Rows from block 5 of the image encoder, named by matrix and row number. Rows with one number belong to one channel. Each number is 128 + 32 x the weight over its row's rms, rounded and kept within 0 to 255. All counts start at 0. Numbers have three digits each. After the name is the row's rms in percent of the matrix's.
# convs0: first 3x3 conv (encoder.blocks.5.convs.0.weight, 112x112x3x3), inputs 45-49, a 3x3 kernel for each
# convs1: second 3x3 conv (encoder.blocks.5.convs.1.weight, 112x112x3x3, transposed), outputs 45-49, a 3x3 kernel for each
convs0.0 103:122198232088129187113081167115197129091119132142120139076088118148169146161173142045139130153189143117090099085125153158166138172200169
convs0.1 098:141098122117124102166183158130105063175176076161161162067113074113109072119112133159089068169071078210183129092138123103122140124110114
convs0.2 100:123106146123189121143173140095188126179146185149161126114096111161104090132090108111204128115102214094107143116131132106110119117130180
convs0.3 097:089095166126165196090097173170148090082081093113090084142123146129125132119131146103174188119119058123141101141134149134149139137087109
convs0.4 097:118096193101091125128099135133113118144073124168078140163147128154136120148143121130123138101206071106123064095152143138111141126151113
convs0.5 097:117055085141077077111165119076086127127110140083129120113133116130145123110094094144088119126120109133100049135111107155165093115097059
convs0.6 098:156115095152137125149149172109106081073140195127065123134103089122146132111146140111161089096120182111160120153155123096127123112129132
convs0.7 104:218191151141133130079119087138151158129200188094099147126129094126136145188149124076121171078083140119097125146133152122127131163191204
convs0.8 100:140111138162105109144117094183131162110185103069125145129108098152123086138132144137089113123147121149143162154162151084106114146152144
convs0.9 096:099106105125089108134195118129085120178114150078115127100153120144158142111164148103091072131191176166132190090103123162143103089121119
convs0.10 103:088105159118120167159097106107222117049072123142113098158133121157109115111139109138136088072188111121214211124132166136124123069078123
convs0.11 103:196153115096147136129125132172178067116136136117145158115117089129130154146143207132215149120204120122136142075099117186140120136099150
convs0.12 098:089164128147166136181110102148167104148161116081100115102120155120092132121134102110159076163171110086120112166125148107126138133155144
convs0.13 099:139119134135155140136147098111063119156159071192147145121099118100120153153138086066099135157236120135069122134131189136137135116124111
convs0.14 103:130098146172111114132141092102080081107107115141061102142143167140164153119114153108167121162184096164079082156143145123112166177086172
convs0.15 097:120144102131169158141106156177202212087059120104154113133137075135130080148138136170103112147152103128127121139138115119144144136130126
convs0.16 101:112118100097111141178141155178215178071074131088093086125136123107164122106124115155159146083127168090144157130149111143129125124139109
convs0.17 101:118134133098165136111176199074096172105081255117177124113125084126130089138148094118074130085113129112161216101112126133087105117133102
convs0.18 100:119144180157162163207135158133255152194187181161109117160107119096117104125140100096152148177137186175150156141137087114100128130125128
convs0.19 100:180163119150105077172097083195215053175142073126025064104156168087139119056149154157168152093120155090140171059147184036127169052121180
convs0.20 100:108140126140067136128120119091056095170119106101117162114107133138094152106095149103160177135104104107132131137125135104064087093160106
convs0.21 097:142119115166107138117149160058147185161180183187199216089079121112139121149156161180163135132114200184108186077095122084121120145111120
convs0.22 097:108101121067124087100108135088140124164141136106039113137088153142079132120079160090092128120051104161134110138106159161126149169142181
convs0.23 102:100039095152151085156160180210109106122078124129123148147139165142152152158130142132142127086035145159162148155101171120172139116113119
convs0.24 102:094153111077176101088106148147150211085067142126163179127112045141076105158125167101138123159153105136153217157148085123102132156191167
convs0.25 100:130142113118168106107152140086176162113081184173158126141113097163131153148116095094116118093157155146104154122100074157136124137181146
convs0.26 101:151148104151154087165138137123090172121169144120142154135158134101123123054130153153062119088121101060093162151144163116118154089126128
convs0.27 100:149174142103122120105062137098037114124103121087121099138117106134135131138129128190106095114101081088149104120135122137144136166149138
convs0.28 105:165188155205194094176159101154107131067156158151122134125111146110121142134077114092116104160144105155168122093141152153137135111079100
convs0.29 098:165151104139040107117095167092082090070131119136054123169117104130107097147111104193125089186170087125115174166166144142115140122140096
convs0.30 103:156121123103146154107140149107160196155087121117135118151167131155167123167124108094087144109079111065158175184150094143119112131105083
convs0.31 102:113125138105084112121097120097082114086064131187083160145149128119175141164174121112151121102112136101145148117243123089207118135217099
convs0.32 097:122180129132181126133129140092182117126109174110117147175118117113113119096082129116151156097019052104162145113123118140120110085104121
convs0.33 098:137162162116163128101143135085204106050138155100099167137095163164128194153177207115111110092112140115091087179119152175132169130128143
convs0.34 090:160133147109123128088108060118133083070102126071067105142097106144097097116111105214134059131155103132067079177090108139111081152112117
convs0.35 099:141159095151182107131188135129148159111138134097073128122154124098145112101128148188103169160057109118084097125178143162194127162158141
convs0.36 098:171140125173123069101112087146171107161161131131111161168152157148161159118120133135128073133141087087140117085086143121126185111143181
convs0.37 098:139080080120131031100111110099115051113106111122146158182098168145111147159147128105016091097061114092094140138151145123099129163102155
convs0.38 099:148136132137155178090072109203187119072148119097065126133132118157158140097119148187192103105110144168090102052073104168164150158151132
convs0.39 097:160072175135107128107125131073151185067166153183162154144141144102156122146183114135158174073177163201172181102128145097119106103101073
convs0.40 101:154108139120124075168160062091089155134110133171133132137146122131175159134113157153087146175090108159167153137096077148143171112119157
convs0.41 103:174133152149162121080122158098077157081124164152079133112115140143116120097132118049178121088197128146086107138118137173128103133097077
convs0.42 097:120118069086101118154165168126150127104169157078057170140106121146087099118101095102184149171082058063131080103108114132087127143101116
convs0.43 100:164107149100120152126147163164094109078146110110151140154094103145108154156152104150123126117140111133125078177102115181143151142128126
convs0.44 102:153129078195164147201100111162160081241159167241100089114133115116152147113116175166064098162117121179115074138158123147168154127091142
convs0.45 101:129087127098087150140179118153103156089122102118139094090137148128127094123158110063074058111125125109110175116128146174138104158138112
convs0.46 103:163107132181104161110146164197084078068104083111158151129117085148135092127129103167101092149156123149117102116110126151164109135097062
convs0.47 103:133116128130141157163109218061078115091122127111075066128125135098136124072098107036070129105090109074110154156132138150095116167121137
convs0.48 097:094091127123113111154169139154113152146078076105148170096119154089133123087110071134180118106151111156247157126107118105136122158156125
convs0.49 098:172127163118124141107102126176103165218157088118122088136110130151128139141122118124165142153161060114104080137105079127140114153134167
convs0.50 101:120106149159120129142130109070218172084145170110100177142161104109176140118126144133135131193078180113133180140153111181161123188168137
convs0.51 100:111180118108125126127211169089055150110085135084082098126085098185123128138126111094175156083130144094085088122079095212158146121129129
convs0.52 100:094137113153102116134102079052135119146091042127070163110094079122137137117114117071165116163109132063074111133143128107127117095127162
convs0.53 100:106098119172121089131151123120095105071099178052082132142076108123103136102080114079058075121098159124114156089120152085090142104077139
convs0.54 097:128122130157138096109162129196163166098170057148144165123127100124168149153136150142187129071035106110111138156141078157110142139094102
convs0.55 098:125174135173188130159186115157081145094145126122155179142092114139081137133103115107115146128154071225161131137120132157106171099062102
convs0.56 104:096116160151116144128137130070052065156127113147107115132141118118147086077085111126129191081133142122091120141156122119141113112119090
convs0.57 097:097134197116105141115086102141131144075153156118059178144092092111103106163129132150138204118126133089097109151125130117127138144123152
convs0.58 097:101130150101106093154150072183181155166129161150138150138154112141162159143155124163091159171105141183115093121120115150150127097114144
convs0.59 094:139108130167145127187152103101123067130087138105099159107097085142099090143092125136106146144155138125094139087115143143110091139094109
convs0.60 101:099143116104093147105136126126103109132107099140112154138156138152149108125176151140102108107083081182183102154132103147178150099144193
convs0.61 101:155129130182091094147242118241211132065114108156130134166109148105127128115112100168113096147150118117133169140131130117126120126148090
convs0.62 103:120161114154147123072089133075069171174072131078110083106118131118101113103138117158206179165146126092097146143124110076108105140137141
convs0.63 098:052093142092084120122200129167060118126136154159099123149114125165144142153136132123127130127075111149129135115139143164153160170121111
convs0.64 100:151118115155126114135112131147163135114094133152109124099095089110114044100116088150174154141118154119142165089065054123094041118096000
convs0.65 099:128101111153096097149077101068132194114197178164164149139173160122149121133123124139085144110079137129068126073129114103160120123158140
convs0.66 100:118161127109135135120109073156066092066098147067136120046106122153088121125106137106075145073065113139056136116093125139103163142156197
convs0.67 100:117155168127106135100089163160153068185131096123138077137145075164159080142159063142075074152180108134179126131132104126169100116165140
convs0.68 096:136146098153126055087068099200139014098142101144133083159151162129143106100119075119125021097094078148127111112119102114171099095115100
convs0.69 101:100126157155120117154118123118012177099079118086137169093130144125145160090157090046137168171109161124120159156158142109105128080118140
convs0.70 100:131107131107176128096101093132162164136120080107135109153118132164159166136136122116132152175137102079101077140080107135152099140137114
convs0.71 103:156170108122068136095084086203163199141204166118038138118112172159138132141156105132124129157066178112099171126072133113126104144152122
convs0.72 097:083131147089170160074132156144109103152121065137090110123138107103137092105146094157056114145160076135188110144143087139105096146107104
convs0.73 101:114098155090168139105166152137082178148157213155173112124126153147152115087116112102152111137109171163106113119110146151127123109116115
convs0.74 100:168120137155115095130096110215167105199177084092116098106092133090099145102103129187096102193166153073111181092102085085067094133140114
convs0.75 100:195111084123079044128103087128126071137126108112097146120151127138150087107154092109093116143115078132108123107119121127089138107133137
convs0.76 103:114141122109081098115171085094047156134066165072078110111113112123122122102116121106099106078071088096124164117100090171158144108160113
convs0.77 098:139145189141098181091117150136133131143121085108149126096117140103135168130133139145087124119171144155156142092052071093131147133123096
convs0.78 098:135075117151100096127091116081154152064146160105166094105129151090141122085113134088095174107115123059126099163139141076145112116080114
convs0.79 101:185064081162087095122103154113053083136121072114145076110095106121117120108153135149115066131094075088053096146140128113147123104146162
convs0.80 099:138150106073098101139134094061023125129112108086118090135120141122112157108115130082077094131182122112117099150145160126134149116121181
convs0.81 100:165116128084107114109091099085082036143130112110105083155118117118112105134092118113116153115109173097148128133137105094096123133149159
convs0.82 099:115084127130111149126084113136100089171157170132126103169141161132135125095099096141161111135182117028089155129159112148104135092053057
convs0.83 097:138133141127173128096161129117136103110040099147062137162179143165177115151197108120155149107101113192168212174192199097162170129162092
convs0.84 105:133158133055087156143104137129112196114129092122142184120137167111134144114126105101118147111099124197183114156132121102125126086099120
convs0.85 101:124132168105093134085126104154145179166072097149146183094124093137123121158111194158128151089080113128113134155109103120123102124146192
convs0.86 099:085163117124157104188135147152137108144109112100115094098106139092125134074112153100129128161135081087101071158161123134159137168110108
convs0.87 105:114113119156143099165135153202139033168083095121101158124146142149148185170110125136154125067144168106085127113117129144115152101094097
convs0.88 103:092114127126090217142124197202076180200047097140098112182133135170138107114129106144081129098087114118080068200098093163145107124125076
convs0.89 101:107146098027118128111058109124158147098074150082111137086112136103106140110111108156161118059087122080158166095127124119122139096139163
convs0.90 101:064093096097056135069074119109116144148038198166098129145132092099134132147168138150111127167116196136108206147132124083151090121126148
convs0.91 101:048079134065128159138139159178136073125133110090183145162141130141154130147117137138103129120164115073164113112140141122152154159128180
convs0.92 100:080095131117091107100083048211054143098096117044147144141122160111144157096124103188147159074079193063074073155090125116135146112142115
convs0.93 100:083138099125151095119115090143120136134171222111144104105099134148111148142172109161078088121135101157122034169155179169115123182182159
convs0.94 100:101111165145086113131149127128102129112098139166143137134117115131113131119104133138108103111136134158179064166152153171137148108098127
convs0.95 102:134100096105131145142142130140146108180138131120089124127135141119145154129103113148107120190171111149121134110107145133123129104130117
convs0.96 100:155085095176124143118191175153073061201178097083142101114098128141130150114131128120170106097183211168130141149130120114161151086143135
convs0.97 104:140112125120053130100072123083129110085177171111170132166108107121133090106196102103149138066097118151117157116098114135135142086122116
convs0.98 101:124108133123127096109166133089144096088117037173152088134133128139098176139102128098098102102078102149030150147179156174117172152087109
convs0.99 102:130148105062086090087146081119111088154130139198114169110147111117123102179122122121132147103151075131091136146137173132153134158134141
convs0.100 103:136153085118100110143165146018068142044106110143143123138116117122114112115090098060125129133134129127134120162136090132142123136114106
convs0.101 101:123118114199149101118151113196153172132089193129128102101122163094127140102114145080102144146070097098082115164139140094095112145154158
convs0.102 101:113133144160103140148118147187156081136172174102142108125106124146103072136125126175186127100054134156118083082127095108128131171186174
convs0.103 101:173098168055105113105164090128122121173089095183110182128108141144124126100085102128089072184093133117133142158125133122113109121150136
convs0.104 103:063123103130141158108145220152137179129040102187178121100144160155123139134142121120033093127167144181177154122136136130094145091102128
convs0.105 098:137184120107138115141136170114116153133146172143191161120101139136132140175157157141157129216234186108095111150161184110101169104117124
convs0.106 101:091100178071120215094118137118174126097152069139155103141118110106153109117163102136120109124110095157203093127133074126164072150146104
convs0.107 100:204125132074105079084094114095202171077149204101118118139156106150158146134146156096184245100133148134207087111117104131120121117141143
convs0.108 100:149113066119147170130188143073167120155155130123127114129113124127128112113137081092134126143132108152140176126137104119101118125176109
convs0.109 097:166106127109140155118147180169131064105137179137106158129114140137102115145133101145132118136123237074167240185127133133129124180153078
convs0.110 101:126114133111080138129108119139128182118141149120087105114125090130135138203178154115197108124130092122093114122122091141102081213196191
convs0.111 100:151129100207157175097095082090082204137150138141121107112111157166140108123142103144133124096052105133194160119083129130136140134141079
convs1.0 097:128140137086131160102164196105089097110122096169090093096096106134156157128185154147174170178155127122084160078087103131128162135131145
convs1.1 106:102149122113172133138135151210173172170114107129135087100110047137138113144114169213151115162145151164145164176123153127107171156119159
convs1.2 104:127183130147162142153105112148153147131141151152108117167110144141129150176111102091109089137124092115110146167139101160107071125114084
convs1.3 099:169111143181068147165155130093084089090048047138127105144161143161181118159222124100061089111146165064110116115104056125130117119121153
convs1.4 088:107099090152164112150098084134152113101171140116089126135165156106170114115168115131099063166081128196082143150094107170104156171092124
convs1.5 105:148062115111051137104089067130089052125082011128122133156172148158137180138135171163163147118075110114092126103104099159141124093088109
convs1.6 109:139145102057107130105120084151114136103157125091105149099147115118149152171184157103167168116150167144176172115117139148133123098125124
convs1.7 096:121139141149140170205212180125137156154132133107078075130149119124111116141127140133148150139191152109104115119150146124102114113111076
convs1.8 122:139188084132120149116072124112125147086107110133116140117150170167158176189097126123093171145120116150139177123111117122062087117115123
convs1.9 077:173133121140143141161139131185124082098054060059085109114127095148121117167130138196210231191143107127117138102097126134124136153057074
convs1.10 095:193164054117111110124083171151138130095105107178137123094133153064173118121199137122053145147108123088166112129127128189113153172106106
convs1.11 086:089084068159102121127120105128129149110117182102158212190172194150156145130105114147146168162179165158181190113128152183133132190094114
convs1.12 107:137170150151122164147099084106139111152139185159116108084139137110127125150140132184139108139131149147147073091097086083113111098071078
convs1.13 092:177155150146162140155173146120126158123109090145113107117098146143115122136135131151103143142141175129114177131097141151116149119128139
convs1.14 092:109101128116132124104131127130141131149143086132169144151128206136111112123094082101122162120164142109116140164142149133131132157130133
convs1.15 104:120114123032117127109146120131118101118092092166155138193107110185115144116132115081115157144160099104153124117136174048075128080113108
convs1.16 104:140104108029119090050050063159084117117064065076096124163137148137137133101107106126114142125117170140157166077045060098086091116133106
convs1.17 093:132128141131160128128158168121133117141167108121096098114105103100123144082160158093164120074178110140164101094115100092145153064151158
convs1.18 100:082092177130138158206128121131112085109131130185148135178148141171132114095069096196152090168118131129098080107125107124087132083087108
convs1.19 083:195143168160126155148133156160193152139165137132185196137127113155125086141078067134098160119140190125131157126096143123060146136057166
convs1.20 089:084111156087104088152170124133177198118121144111159149144156174158157135137078099112099154136084139149136137160191151180168145168161168
convs1.21 109:139159085170114026106095099090099096131149105186143118131099122132139141136170168095109143130129105145149136195088103136124070109160083
convs1.22 108:157169105157109095154044059148174141115142180103156138140178180171160093151141100109077154131144116112137123121133137098139141144103139
convs1.23 100:066066141093035133052098092075128149116173156126162106168171078173109097162115168185158071147150140204124103122113099121101111124099160
convs1.24 091:135170106188168112158185128155103088148137126132144146105109160084109149128146131169175172148201167116109166108096114074072077108175084
convs1.25 099:171099080179140061148157138151124105181149165148164176126115135108098118100127103102154100082164150118170130124091100136151145078135160
convs1.26 098:182093153139118186104088131115094145109193127106137133144162138141164144122195150163107146140103131087126114118117093102081079124087092
convs1.27 099:105202146117169113126150191146127143108140204122201183111135125120138137091121115148112155119134120111130089119121129092086104133095138
convs1.28 103:172210158133159164126126142074082104122181145149154112088132105117154092123076123143136136104112138136147164139118117181137139069084146
convs1.29 098:096156122112112182151182222172204162162162135126137141088088170070106150119151148145102134158124141095132157143159131136147157146126156
convs1.30 087:181114117139117108131125096180131110177146087141125112112128175115124087110155124083080158160125091140139119139135151098066113125106152
convs1.31 091:123112114107093108121089110094099109126114092117136113156198131164143108154165122143156138119077096122079062106088141137073122134108167
convs1.32 104:144148171171135121118121107078079046061054069167094117166129133189144103081109082143163100148143140100081147130135153153121149145167131
convs1.33 116:062076083064129082114126105170151132177107148158110116151145166108164177144132175138131098125125129087112095121102090122086122118052118
convs1.34 077:088115122084109106159129152090135123142119077149097140128092142089084108094123083070093130096120107156101116130099113201182116159154172
convs1.35 119:114097133121120161102109130174087080158144134142163140128124131132132094130110088126087127146116147133157169068071095105079104120091122
convs1.36 097:133114128130098154162137189118126129161104124189159163148161140123177121084100101125127116157163195129120183133088087076085122089086163
convs1.37 105:143067121142095129135097161078149180080105094131164116143129100146141067188180132123157153120188148138113066175177150080065063130114101
convs1.38 115:127156088149137096103150156140106132156127066115113096181154142128125114149136125124150189151153183140155147066061077160129129081145170
convs1.39 080:089119130107108111092105134152081106104051099210196162149145108130147141121128148173177187115104185152113126191122122157152162141166195
convs1.40 096:196185140142113117146153139086126127038146128086113114143142170131104137139160104133107114144146142201160142154141161146185154136143115
convs1.41 110:093076071151114068056094110123117084100132063134118170139141127158111096153124117142146205103141194104140173087096138164141142140160124
convs1.42 113:064107132086142177110101122116128099162145151114088118108117122067130121100133148136102097212157145135160136146136121131163153105168127
convs1.43 114:131105089090108105051040089159115167130135183125072165118184129115157155111163140126081121131121118166171093141123115149131104141134091
convs1.44 096:139082199125135220132116171130135129123144179107100085103150140081139102139169130201106163213133150103110153131059109116028121116007074
convs1.45 106:189139097134122167099119137154127164067084159105090146121150178095115186148124134136138130109159086147146152096099099108104085106134089
convs1.46 096:209149160140127146149092113103109099174131059122169136097169119097128144080115157132100161147114136157130104105049110121119088125079123
convs1.47 097:110115125104114089102091086149145200125137173110152104117059103107063125139082153162148103080120106087153161154114108146090069158112088
convs1.48 086:167107106122113152144145181109145170123130143154166107119137170094113130131103124124100131148110138139159128070062077104110088190189166
convs1.49 107:092140183137154145140149160122128108100102145162199126141105114132134110198142107089121102113147118118122059118136127081103136120138176
convs1.50 110:119143142115135128134103117073114169116105146140175161146152103156166103167140138122141106160207237152160134120108083103111075082106085
convs1.51 109:162148108087083119058111102133116195148173158144117117174140100187138114139128128135186111143158143150166111115090096102076098143144170
convs1.52 108:116170101226111098152112143166157109160173153155125098138138131136139106141177149069091099122099153155115162175105104172118139130121123
convs1.53 091:138213113109175169156137119138189149169147179135152181108097151093145138143159153146150127134124101144157125120150189116180194136143144
convs1.54 100:131157173120133087149126134179177089184155116158146138175146156160130157170145126092098095141075138100124153158178173145114151166107124
convs1.55 104:112144117110073068107036085139126104098065117121131217110121148103126156151150184177183153118109148105111122142138122161176129175148142
convs1.56 100:098137154129101125119094159104123098142076131112086162122178133156173147133167104117181177103144171154162145094154148110124181089088093
convs1.57 085:137132165169145186156138166171165159160173149174156130109164128113159116122124098128118146183153106129126114143097127136093069153118116
convs1.58 115:139158089154115175143061117089137108133102125156069126126117089127090115136107165156124052146141099118172126111152135085139132093154129
convs1.59 118:130054136142129154160138152171152099166167129164185107139123025116146107057138137180127171157110139168130107101132129123119131131121175
convs1.60 099:105119129110125120127153154135186191112102128109074043125140128155165107157141102109153169146206205147118157135108122102078092102087086
convs1.61 105:136095125069115164083080124131168114155182152101127151139140089095133156096139114108090128140109107154172138140103117151134099099111132
convs1.62 103:159147176179156183193123092127112101070102084139139136154145152131095088118102116114126178124108090127112124143078078175106135146113142
convs1.63 084:143157093122116169138181150110115128106182193121092160119180165108155132162140104063115172095130175135194148150110079119116068136128120
convs1.64 103:136091097089091111137136120065105105069085090092075099095089108125095101135096081083090118104105137148108164187163225191171183163176191
convs1.65 101:099141111135139076127127082097097175198103194182138171117098120084073080049101121146111155168123160143108139090121157087152133086149113
convs1.66 080:127148112141161095159132105107100113093086177131153137172155152168144134120081135137127126112171135115080112071150155117104156121118096
convs1.67 112:177127117154129122163126129161155170114118148113162166172160142153129145151134160140195121163162158149177179126070111132103107113102152
convs1.68 118:119177145185195118180157105193157156122135178111195179141190153168137122135136132107037058090061038130142171120113053124113103133106091
convs1.69 104:162115214129079132119137129117106167145166150166131095104123144133151148149122095188178105149138141169132160109123113072099114151115125
convs1.70 092:075109141137140114166093149125162171129139131121114136088158110114112133068086118134121177073146187118180193088139144120140135112148167
convs1.71 096:121170209145092135157120136171085149079114197110140156147159115186174119156116084128196224173164194155145202081181127122160136118172151
convs1.72 072:161111111114104131122105184126095084179166106144149140131161107150145122125124102123098123129117178142127151152191139179140133154091115
convs1.73 090:136148113119084104098077083169137133196194161199186143131132112083139094107127137142170112145144150151110166086073072160143112117128126
convs1.74 115:118121102105123129142093082104103145106144140114182167155152154131145158117136144142132132135147153116130114149117121115117099101082116
convs1.75 097:151144164138121126175138126062109114099104139117144122126132147126120135105101133157137121137098101082093128151181098168179135197118110
convs1.76 094:126084087092072092123122147123137158113112111130129124104090090149110139095121122167195164184168133069132127146163102085086113112128129
convs1.77 099:165153152089105159164123139133162135104154086125099083124108109146128124174132154138156125174139137088135111144162180150136157124152158
convs1.78 113:123115107143141100097113111115143095144129125165135125141129142134093129120113156134101136175117060180143130120103139088098088170128145
convs1.79 096:149147154123149170142109168112143100144130128132127128138142111150139137171151164155098089076076079069113158168070068206135102154103172
convs1.80 112:104163096084141137100158148109109121145139111208133128139072090125127138113137103079143086140151142093124105121132104098107071135147130
convs1.81 097:124082105141088080132156093107113143113137153146082126090126119076085116056121130160109110151100126168101095152119171181170111125104058
convs1.82 109:149193135153143132097167137195209154086100069121090085072122124162126111118091077153168213151123139139148142120149149113150156171195167
convs1.83 090:092064143114152141119113108069119145101182105136141181136150169108140148131133128153164176153159153202131161126114097081113095086115095
convs1.84 089:178132129145122118162118097164189191174090144108128155118125140141097164161127164143136115115186041152181140164139143058102142123105120
convs1.85 097:146139086143132151111095123114170121105104100089159176122112150112122152131169121124118126124106073105048122114086074106158139103104153
convs1.86 099:166183156158201194087113115151148123141142101103115133120086116093126128069126113104143145145151125124175088105106122082113094077111084
convs1.87 088:038120115155107121118148093131157147147173084092153073088154148051119126109142095117151158173136179175143123183159165153183177158143167
convs1.88 099:183086121156112068132109130137084151225136087176185112071152142097109109110098113164070113153084118137143145109100180094101174142074143
convs1.89 092:142110158162103107162118140126151124109163212127170165143099093125100153148140155139060111164097110166176135133124148146091116133113107
convs1.90 085:118120115140092076140170119165169120082164057119171104167050117137107118123152151169130152188158184188150140186152168162152162154129155
convs1.91 089:135117176113151176115120139124168124133198169050121130130116136125113159115110168109135105150081091062124045132094081156171104143143094
convs1.92 112:113069114158100110157170145090129094128119088081138138132149065133146076135167097074124093143140102167151124081130104094116100158112098
convs1.93 103:124145104073089132132136123105179172121121128117142130116110106092120116136096119111128126108133117106102117092112090096117129148097072
convs1.94 112:141121176152133119176160125161149195166169158156212158085090115150153140109138105214129139165048111127127155123092101111117111150128125
convs1.95 095:114146128088172100099111079141157126135163139143112188125154120125150105102101073088117110167081128141127130068096112099109114152094131
convs1.96 118:166149170138147092135084111179124066163186089116114103184143137153157185108109140184215197193148170119146171091113110089104089061084103
convs1.97 096:180161164164125127134128102138084153166119119139052069144105124089099141117102124194132149173187160156150132115150109144125107171159164
convs1.98 098:125109122136214165132152154114131152135097099138151157137178124105111118078121128151127088109151167152166170171107084156073087147125140
convs1.99 080:138151106114143103113155076082082104113130173115186152143130119065097139099102119122180179125155128092136154122109092121135085082128071
convs1.100 093:099163110168172114105125090107108128124121106129166091088129174125121133138107109189171106084121134115187173178123116170166160147178146
convs1.101 099:136127152142162186176123115081107104077141138143188177124091087102139138106103103175174165176219123145105114152173119151127122151127131
convs1.102 097:096133148075212150163174161131130143141128116126120147177181187120127092112146138173152120191166122165152143150160119109118110115108103
convs1.103 090:129095174171125127181141125156141154102095125165122123131124182094128154067129114200173200177156133158099157101127121147175149112091166
convs1.104 107:148110183150146138116105094150207180139128132068109149125126149116167150113145154155091121128163165115115179105110142084130144107104124
convs1.105 099:176177113145193112133173154103142130092111125134109142154129078151121121146124160156142186112131117160173133128095169160147167170182123
convs1.106 091:114076106116086104125094115124135147117144142135174083104103093132110130142080104115110157102109123117149141143065117112083135102110157
convs1.107 096:151222139166154084119132157166118124139135137202146132157139149142226154202188137151148125088153104170137186170155115150114150139108114
convs1.108 110:069087137066106117134122136095097093150105105177146099128100103131096126073148148158132088152172158098077132110120127054077152094142192
convs1.109 121:190120142146155138123095119200103062151111090124132152121132091106136141103134172175119148124098155159129156111085088096066067116069105
convs1.110 090:153138162168114119133121116158132108169173122159169117135110097118063103148101171141079158129095135148093121137103155149119159169093121
convs1.111 104:156170145126199121154140169148161117130163189144182183118139198120177102095121113206090138145088095143133161162166136141141122162098099